config.toml
model = "sound classifier"
dataset = "short pieces for a synthesised band: melody, chords, bass and drums"
train_examples = 26041
gain_aug_db = 10
time_shift_ms = 50
n_mels = 40
hop_length = 160
input = "log_mel"
spec_augment = true
win_length = 512
targets = ["key", "tempo", "melody instrument", "drum pattern"]
num_classes = [24, 10, 20, 12]
arch = "jasper"
norm = "groupnorm"
activation = "hardswish"
weight_standardization = false
depths = [2, 2, 6, 2]
kernel_size = 5
stem = "single"
widths = [192, 192, 192, 192]
label_smoothing = 0.2
loss = "cross_entropy"
init = "trunc_normal_002"
residual_init = "none"
optimizer = "soap"
beta2 = 0.95
lr = 0.0019
beta1 = 0.9
shampoo_beta = 0.95
eps = 1e-08
precondition_frequency = 50
max_precond_dim = 1024
merge_dims = false
one_sided = true
adamw_lr_other_params = 0.00076
grad_clip = 3.0
steps = 20500
batch_size = 128
epochs = 100.8
lr_schedule = "poly"
final_lr_fraction = 0.05
warmup_steps = 4100
weight_decay = 0.3
adamw_weight_decay_other_params = 0
Rows from block 4 of a small sound classifier, named by matrix and row number. Rows with one number belong to one channel. Each number is 128 + 24 x the weight over its row's rms, rounded and kept within 0 to 255. All counts start at 0. Numbers have three digits each. After the name is the row's rms in percent of the matrix's.
After each channel's rows are labels from the 100 clips, of 14976, where the channel reaches its highest value: "lies over" is the class under the peak. Only what is clearly more common there than usual is listed. The data: short pieces for a synthesised band: melody, chords, bass and drums. In brackets: how many of the 100, against the usual share in percent.
# convs0: first width-5 conv, stride 2 (model.blocks.4.convs.0.weight, 192x192x5, each kernel summed), inputs 96-191
# convs1: second width-5 conv (model.blocks.4.convs.1.weight, 192x192x5, transposed, each kernel summed), outputs 96-191

convs0.45 102:104095109120126070156099128108066128112110082126158117123108121133080163120144182120132136112150153150121117135175158090121142108095148142124217146105122099110132104127130107145115149150105069087128108100128148163107119126149119155110134119097104130124109163138119160128096129119126184078
convs1.45 101:139107144095092145102113142144094122099111117112135156095108123120132156085166133122119153124125148088109153129123124138147113120160124124179131119120120123231144134157122125124138149127146157255133145125106125125151128132099113145132124138115114106110124095114120109118119122143104162086
lies over: B major chord (40 vs 3.1); B minor chord (30 vs 3.1)

convs0.144 126:099121123110124150159125141121072152127163158117122115102103122108121144103117129133127115121109130103143103094133142107144060115096091121149115107123173064136110134129130090136102139127090092132113138115147183118131137135151116137127134079114162115137139127139140130142231107124138134122
convs1.144 106:139136129125131158129128156127157149117134113116133099144132255126067138114134107116144134124157113118120142158137115125151128129156120159131140107099129137155130130129144165119107122122137133099133128117120123111105131073150154115167144090108136134126146117143133116142148134097119137105
lies over: A minor chord (30 vs 3.2)

convs0.167 097:113137074150169114153147114103145168147108133112126129126153135128130156172107124113100101111105155122092156136085118101094132152115084132072116130112176104159110126106124148107117164121140117124133136117113162149105129111142147159111129170150163127163167138122151146150149179145134131126
convs1.167 095:083131164118155132103102119143147194129092170191144186108141133138119139100107126134108133163127129126115140099123121090150120131180118131140163105117119151094122151129117101093162131141168125137140125154124156135173120107136134125148145120163152100107129111159132137094135116161171102170
lies over: D# major chord (33 vs 3); D# minor chord (30 vs 3.1)

convs0.188 103:101100168102108150102135138099154117143096128083116107132093169148169096124102159103141142186173139131155111137112178136148167141130117155142181114105153130122113131144108134114130117135122163150146079112118098110115159093104155063116096135108119126123094089137119125121124104144124121109
convs1.188 093:153119141099107114118140112124127137136118158120144119117096119163157140137098139080115114132105121094136086122141125120155142088137140156131098136149132147209156121178139148165113149096156113193121127149070109125221113129117102111109098090105082157101077121118122130113098149130096139124
lies over: B major chord (37 vs 3.1)

convs0.133 101:141122129127136096150175117126130178126149142127174142098154133150140176156121141136079162131109123137085096144161216129122141111093106129166165079148099081156152057095113089124127112135130151098116146143108088096130136103126138154144132120131152104124142129141151111126142121127099135125
convs1.133 090:108121100131090141136107110130105101107104101108158100123143139116101131095135104157108128131120121138104154116149100141149119110084114104117134136127110107134119106164127104123154128143149106134119135127078102112137121145119109141156060102075124101117128100156127115093131096140135119091
lies over: G# major chord (29 vs 3)

convs0.131 117:155111080121129087153128113164160136142137132144139106130127140128145127135119141128087134082148158082138106149109152134149139114115151106132136101134124129128145096123117113107110116107097091100107133110132075118144155114130108157126153120115155146162152159135127105128199142130069152132
convs1.131 098:118139130133119121171130131154166142124157107143126111121127169126157140121125107124114104129134123138117144101146138112112098099070121105108144154116139119117161081160117106076134118116126151078133100119068131139116094111106147130194102085116125094090091105110129143104139127099092108089
lies over: A minor chord (59 vs 3.2); A major chord (28 vs 3.1)

convs0.127 088:182193153137141102120112136118147152169128124109097144085128144117146149158100107135166124104148109117126122133119161093153135136128141104105103118091123145141116148209119119121121151125134162110110167147119120127142141109106104145132141149123144155113149105101141118139177160106145149151
convs1.127 087:103139129141116118086125109127160169108110130138107117117118150136120121112112121163171108142125136141117111080112156115118108136114152079107109165130133063063111120143132087115157139113134126072121112116096134119137135112164144157125089115094163098092087107171150122112105125117073146118
lies over: A minor chord (28 vs 3.2)

convs0.139 091:167137108138094113132136110138180125186123108097128124156128144135201142136070143177134138133137114117152137115128105175154122163119128133121134101141121142127159120149134136095158109116135125131107093102129096116106177154104113072120138127139176131139130127118103116131180111103139149162
convs1.139 092:117141096142121130125128123108180153108123144162095115119114142142125132085095102153102131140117152129100112094145152116126115117097142083129095174111127093074166098157079148122126095130126126078141127105101133111109129121112121103165076099087127079106086113084118128097106130150088107106
lies over: A minor chord (28 vs 3.2)

convs0.28 111:111134065160120118160075123120139127150180133091119100125123136126141126103122116182114108116108117158108122138139189156132114114145144141176139175186164112113099158137130133157121152113142129133150108132159119113139150115096099135128143140124094096074096093060120083106118129151116139130
convs1.28 112:164145147133147130161142184132136062151133106113146098119124165149148160108114188122129148137127139130126173170143155156137152106190137157191151136155138151170171136195128146148100139146156111165174153118090145157126146120086111098121142138129141156144145113125137127151135119103135136126
lies over: C minor chord (28 vs 3)

convs0.166 110:119093140156132129143159145136118138120137150122134131146146142115138138141119159151117148128140114125113110090163183116116154066107096119125159159106105136171125130144123128131132139136098159138133255118111120106119111109170129149131109145126118088123139117128164121116150121099110090106
convs1.166 102:101118132136119122090121104109091132113119107155129132104115110093159135094130159103133151117147143090104144127133145110146133092141190116133136124149128136234138142111134164173127157150156114241159131136134129115181120188131119121112112128141128109093125118168117116084119116130128108126
lies over: B major chord (38 vs 3.1)

convs0.126 112:135092104202131129098098125160189101156109113114134110133124123112184141123114134128119130140131107170138120135151138129135112147143106121101104121098133171152122123116134105119161121122132148132117127121143090104111174121107165117141126145121162127121116110165102137155197140124155149158
convs1.126 089:111138119158117159107125126131170143134145147124100093145131122140159126090111128109065137133133123126128133135156143137144111071081111095118098162146121114081168113126093124127092150140141115093131114104090095126114066101118148134160099108121109091100087106065127122102149125164126112113
lies over: A minor chord (27 vs 3.2)